{
  "dataset": "procedural textures in two colours, tilted and lit",
  "encoder_kv_group_size": 2,
  "encoder_width": 512,
  "lr_schedule": "wsd",
  "warmup_steps": 1360
}
Rows from block 3 of the encoder of a small masked image model, named by matrix and row number. Rows with one number belong to one neuron. Each number is 200 + 20 x the weight over its row's rms, rounded and kept within 0 to 999. All counts start at 0.
After each neuron's rows are labels from the 100 images, of 14976, where the neuron reaches its highest value: "patch colour" is the nearest of a few named colours to the mean colour under the peak. Only what is clearly more common there than usual is listed. The data: procedural textures in two colours, tilted and lit.
# fc1: MLP up (encoder.blocks.3.mlp.fc1.weight, 2048x512), inputs 128-191
# fc2: MLP down (encoder.blocks.3.mlp.fc2.weight, 512x2048, transposed), outputs 128-191

fc1.34,189,208,221,201,227,210,216,164,214,205,166,178,217,189,163,223,211,178,219,209,251,227,164,220,229,250,200,193,191,195,238,181,174,176,202,201,235,192,165,213,203,185,208,192,205,210,167,205,227,259,188,205,187,166,171,223,221,201,212,157,192,199,220,194
fc2.34,219,168,211,220,176,207,208,205,224,182,178,199,196,142,207,230,175,172,202,201,216,220,177,208,217,224,176,221,205,160,208,200,220,183,182,176,180,190,190,162,185,227,202,214,236,191,224,203,218,182,183,214,213,196,186,231,163,200,210,171,184,195,183,192
patch colour: grey

fc1.258,186,182,230,216,238,209,213,186,201,226,143,200,204,214,153,218,222,173,196,201,200,230,197,223,210,220,230,177,222,162,180,195,163,184,200,205,226,194,178,193,200,216,208,196,221,179,161,200,215,240,185,203,220,173,201,218,200,193,190,164,180,204,258,194
fc2.258,228,158,198,201,164,205,225,223,221,190,197,198,191,138,210,198,203,198,242,190,200,200,160,199,180,203,200,213,206,193,228,211,258,211,198,178,167,202,210,183,174,208,188,195,209,208,244,201,181,144,191,202,205,218,201,191,196,188,179,203,192,198,169,199
patch colour: green

fc1.57,218,213,141,200,198,198,188,177,187,176,190,220,200,192,203,196,212,166,196,212,208,225,226,216,174,192,214,219,186,237,214,177,194,197,200,174,213,211,244,162,198,187,168,225,160,197,210,198,223,177,170,215,215,230,215,199,193,219,202,208,195,240,196,193
fc2.57,209,218,196,174,242,189,173,222,206,197,169,211,191,179,155,226,196,213,206,208,197,201,199,224,210,188,174,186,180,179,214,161,196,176,198,185,236,192,201,160,225,217,198,189,178,199,192,190,251,211,194,202,245,214,223,226,192,197,187,177,209,177,234,173
patch colour: red; orange

fc1.634,182,175,218,184,191,210,203,202,207,171,214,200,156,163,178,207,172,214,189,194,223,202,209,189,220,219,193,231,227,157,196,200,163,217,206,163,191,195,181,178,198,217,191,226,191,196,201,192,185,223,204,188,220,188,191,228,207,179,181,189,189,211,210,191
fc2.634,175,193,213,198,183,193,200,214,214,196,232,222,211,194,207,175,232,237,163,203,149,185,217,198,220,165,198,207,208,201,204,202,176,201,171,162,205,211,196,222,234,213,181,210,202,218,205,187,199,219,250,178,199,176,172,197,201,187,188,207,224,198,203,221
patch colour: grey

fc1.491,200,208,209,196,232,202,175,201,201,202,200,211,191,219,189,234,211,203,100,198,199,212,192,176,164,192,208,183,198,135,195,163,194,214,189,181,234,226,199,228,184,209,205,189,251,196,203,206,179,202,198,182,199,217,198,182,184,186,199,203,191,204,202,195
fc2.491,191,206,201,217,211,202,174,186,197,191,196,189,208,212,172,196,179,164,239,212,206,229,241,190,216,232,216,222,218,208,181,216,184,222,206,200,186,213,194,222,223,195,154,241,195,200,197,185,195,219,186,226,200,182,226,229,179,190,216,192,171,186,216,193
patch colour: pink

fc1.472,140,187,261,212,205,255,226,195,196,186,220,190,199,176,244,190,196,188,196,207,201,175,203,193,186,196,196,220,187,224,209,210,219,217,186,168,205,178,159,180,195,187,196,241,166,196,188,205,196,223,202,206,194,161,203,222,218,189,188,208,201,214,175,188
fc2.472,211,196,222,226,153,201,222,170,192,202,226,172,202,219,260,167,203,203,218,210,194,233,190,195,187,188,249,203,224,238,205,207,248,192,203,240,115,198,196,232,195,218,207,200,216,195,241,183,169,156,209,201,157,218,197,210,245,234,202,202,192,229,177,229
patch colour: green

fc1.275,223,198,167,188,179,201,214,209,188,204,212,183,199,192,222,183,180,196,227,213,224,187,195,196,211,198,213,203,169,241,218,211,215,202,191,199,168,170,227,209,189,205,183,195,191,204,227,208,185,178,210,203,162,222,195,193,210,215,167,211,217,195,160,200
fc2.275,198,190,211,197,195,206,225,227,199,222,170,206,193,168,168,231,198,204,196,189,235,187,126,184,177,190,194,200,199,141,189,199,162,201,198,170,210,205,195,160,181,188,214,198,236,206,180,197,180,199,208,196,222,187,204,211,193,208,160,205,190,195,225,208
patch colour: red

fc1.555,188,196,200,187,172,198,180,232,194,210,188,193,193,202,164,201,168,224,243,186,201,181,172,188,206,216,171,161,207,204,196,155,141,229,220,207,218,206,204,191,202,202,206,201,169,198,192,188,178,204,239,191,143,207,194,192,227,182,201,220,194,166,196,199
fc2.555,200,168,207,195,227,198,175,224,197,227,212,189,215,172,191,204,204,216,219,204,201,213,196,190,228,215,209,202,208,211,226,197,240,252,209,211,192,208,192,216,182,216,174,196,218,191,185,197,204,214,242,205,179,214,167,212,219,198,188,210,241,204,187,200
patch colour: pink

fc1.569,221,200,215,157,185,208,208,237,194,200,191,217,190,178,181,224,183,230,204,167,191,153,192,184,177,164,168,178,200,192,172,182,153,193,188,178,202,181,194,187,181,215,242,185,171,204,202,202,167,188,226,188,199,205,228,180,217,173,200,208,189,159,228,195
fc2.569,186,197,202,208,185,211,175,187,205,211,167,185,210,179,233,187,186,196,145,221,212,193,230,194,219,237,209,216,168,177,212,207,201,200,229,203,219,222,200,243,166,179,176,184,252,213,189,205,238,226,220,213,204,185,178,202,224,206,210,227,222,185,195,203
patch colour: pink

fc1.548,147,176,251,202,187,230,242,188,203,213,160,190,203,163,167,180,197,177,227,198,239,203,199,206,204,216,193,191,211,172,198,200,164,213,194,196,223,166,165,201,183,204,206,218,179,186,187,175,222,238,198,183,190,165,205,214,224,196,190,176,190,186,208,177
fc2.548,190,218,193,215,173,205,198,180,190,189,222,210,202,222,216,197,172,214,196,208,193,193,198,192,163,198,203,198,205,197,172,188,204,224,205,184,177,251,207,220,196,186,188,217,190,174,213,170,179,202,194,196,169,202,227,198,197,195,195,242,194,207,204,210
patch colour: grey; green

fc1.607,186,202,211,163,290,214,225,178,194,167,190,203,205,212,213,222,226,178,157,212,229,220,212,212,186,202,230,189,203,207,194,185,219,187,198,179,217,214,182,215,208,180,212,198,198,203,152,187,195,239,187,206,199,183,219,223,175,195,165,182,199,218,212,192
fc2.607,220,217,202,246,181,194,176,211,202,192,180,204,194,173,192,174,175,192,199,194,193,220,188,203,211,230,184,225,213,161,165,219,204,230,192,185,186,207,192,179,199,210,193,235,260,166,196,184,222,185,192,210,201,218,186,219,194,184,238,191,192,173,233,185
patch colour: black

fc1.659,186,199,200,229,217,209,229,215,207,197,228,210,175,189,233,165,216,193,142,191,205,214,222,208,161,171,180,203,214,168,202,196,211,241,196,199,193,222,205,157,190,203,203,227,198,165,207,191,207,180,181,194,191,219,208,196,212,201,183,208,225,209,222,192
fc2.659,200,202,197,183,157,208,190,194,202,209,166,204,196,195,153,223,202,198,230,195,207,190,168,197,199,218,210,205,226,211,233,185,208,196,214,205,185,210,203,199,185,184,212,187,227,214,183,194,197,188,180,174,233,210,211,209,226,198,174,220,182,211,215,193
patch colour: grey

fc1.134,190,190,219,219,196,219,213,230,227,230,163,171,201,175,171,200,167,185,221,187,231,193,216,204,213,242,186,217,214,182,197,213,170,209,183,186,212,162,184,158,176,202,216,197,190,196,181,199,186,230,225,205,198,176,186,206,215,176,193,175,182,160,196,175
fc2.134,191,212,199,180,224,186,195,204,189,194,197,208,202,180,191,184,189,205,205,210,183,182,202,192,202,187,163,202,194,187,184,193,184,231,227,185,212,195,199,225,207,193,210,239,196,195,192,163,235,228,217,207,163,199,237,210,212,174,205,222,200,155,198,219
patch colour: grey

fc1.655,194,196,215,185,208,201,170,224,220,200,183,198,210,208,207,216,202,232,211,195,172,202,235,192,184,166,177,240,212,191,186,198,167,249,205,221,207,221,200,176,189,187,205,231,169,208,203,190,182,195,211,192,225,192,202,195,205,162,187,201,236,153,212,190
fc2.655,201,170,201,213,195,216,210,186,212,207,204,205,216,208,173,208,223,202,220,213,220,227,194,201,202,209,194,176,225,195,187,241,200,173,226,156,202,185,192,189,150,209,200,196,241,199,207,208,249,224,201,229,206,201,187,171,191,219,243,184,205,208,232,194
patch colour: pink

fc1.541,165,201,232,179,226,211,224,201,195,168,208,203,191,195,175,191,201,191,222,192,237,193,174,193,162,181,204,205,216,203,220,170,156,222,220,186,218,226,178,206,182,180,203,214,202,209,150,178,151,242,186,197,193,172,216,183,199,199,161,218,202,223,218,199
fc2.541,208,190,209,229,233,197,209,204,195,193,166,202,195,217,173,239,220,201,192,191,171,197,143,205,196,232,200,217,199,187,178,214,219,240,184,181,202,222,209,176,221,199,199,225,234,155,173,182,190,165,180,188,177,212,206,196,165,161,156,188,191,180,202,185
patch colour: black

fc1.606,199,208,205,186,196,196,193,175,188,159,178,190,174,206,197,201,163,185,187,208,210,199,190,172,204,240,179,205,197,184,197,214,178,190,228,185,200,203,190,217,208,205,207,211,201,195,184,235,238,210,175,183,211,195,178,224,196,217,225,200,203,190,196,209
fc2.606,202,167,198,201,212,213,204,198,211,175,188,198,177,213,191,192,239,182,207,206,200,175,211,202,157,222,200,196,174,207,217,204,193,230,268,222,198,171,210,186,182,156,183,203,184,217,207,234,225,192,195,212,186,213,196,187,209,197,207,229,192,230,238,240
patch colour: grey

fc1.83,209,189,130,197,206,188,209,208,212,180,177,198,192,181,194,230,212,205,204,199,227,193,201,207,184,203,192,189,172,154,201,190,181,199,212,194,202,184,257,165,212,210,181,208,141,207,239,215,208,165,187,213,196,240,196,200,210,201,198,206,179,188,188,207
fc2.83,192,213,214,182,158,230,180,202,202,186,253,184,190,225,244,149,198,205,186,190,163,186,217,176,172,184,237,212,238,233,177,210,224,217,204,225,168,205,178,241,167,181,239,218,195,199,220,186,162,173,221,194,165,196,206,186,230,210,220,213,199,189,179,209
patch colour: red; orange

fc1.408,164,186,252,212,176,235,235,190,192,201,223,193,199,170,173,194,190,189,187,246,235,204,155,199,182,201,169,197,181,232,200,211,183,204,198,202,201,188,148,214,204,214,172,181,193,189,221,195,195,209,199,214,185,178,189,166,205,217,197,212,220,219,170,191
fc2.408,210,175,196,214,172,217,204,184,197,194,239,178,197,176,231,148,179,200,193,216,160,171,223,206,200,178,238,243,212,190,184,227,255,211,207,190,180,158,211,189,201,176,196,185,160,190,212,193,199,170,207,198,174,199,207,194,218,200,218,217,186,216,159,181
patch colour: black

fc1.15,168,200,241,195,211,223,214,200,206,179,223,216,202,195,181,208,171,191,199,224,205,189,158,176,182,165,172,182,211,192,214,159,156,183,206,165,207,202,156,206,177,203,182,202,211,210,183,164,177,227,207,200,179,173,205,181,184,206,219,214,227,192,181,193
fc2.15,184,222,208,178,192,203,166,222,223,195,168,200,211,210,172,197,192,194,234,216,237,177,190,188,202,192,198,236,203,216,222,220,219,194,199,217,205,211,196,203,230,171,210,206,194,219,199,176,185,195,171,181,205,223,202,188,180,154,207,187,191,172,193,203
patch colour: green; black

fc1.591,232,164,176,181,167,207,214,197,213,194,208,204,197,163,167,184,210,201,191,237,208,213,140,242,192,208,184,183,181,190,229,198,221,208,229,209,203,176,210,186,172,206,177,179,212,176,241,197,214,163,216,195,172,248,201,175,203,206,203,201,203,208,195,183
fc2.591,203,222,201,157,200,174,180,246,222,208,170,190,224,186,156,247,134,203,219,214,200,146,189,210,224,217,133,206,169,203,240,183,181,202,197,196,240,189,202,210,205,193,195,167,187,241,174,225,220,231,222,214,215,190,195,188,173,166,209,189,201,165,200,208
patch colour: black

fc1.284,143,186,234,199,202,224,212,192,190,200,179,195,207,185,183,193,170,182,181,206,234,176,191,186,192,183,186,209,206,187,202,181,167,211,210,163,225,198,172,208,183,209,195,232,217,198,170,186,226,236,201,204,217,154,184,244,221,220,198,201,218,197,222,181
fc2.284,186,199,195,237,209,211,212,170,205,200,203,198,206,220,235,168,200,189,209,233,194,228,201,192,205,212,209,232,197,218,207,233,244,208,196,198,180,190,197,191,224,215,188,188,208,192,212,207,234,200,189,217,213,190,198,195,193,237,190,210,224,233,182,195
patch colour: green

fc1.711,198,205,206,180,209,214,184,186,195,212,152,203,195,199,157,210,222,176,225,205,254,223,229,193,189,188,236,178,225,184,217,182,157,179,208,188,208,214,202,201,182,209,190,208,184,192,181,185,203,232,185,187,216,183,178,219,222,204,164,213,200,227,213,196
fc2.711,213,192,203,225,170,187,182,211,173,182,196,212,192,216,204,157,201,232,198,181,154,208,208,170,185,186,203,231,214,219,181,206,190,241,219,221,185,241,210,226,168,185,235,198,209,185,205,204,187,177,210,189,203,223,251,188,204,194,217,239,222,203,187,214
patch colour: black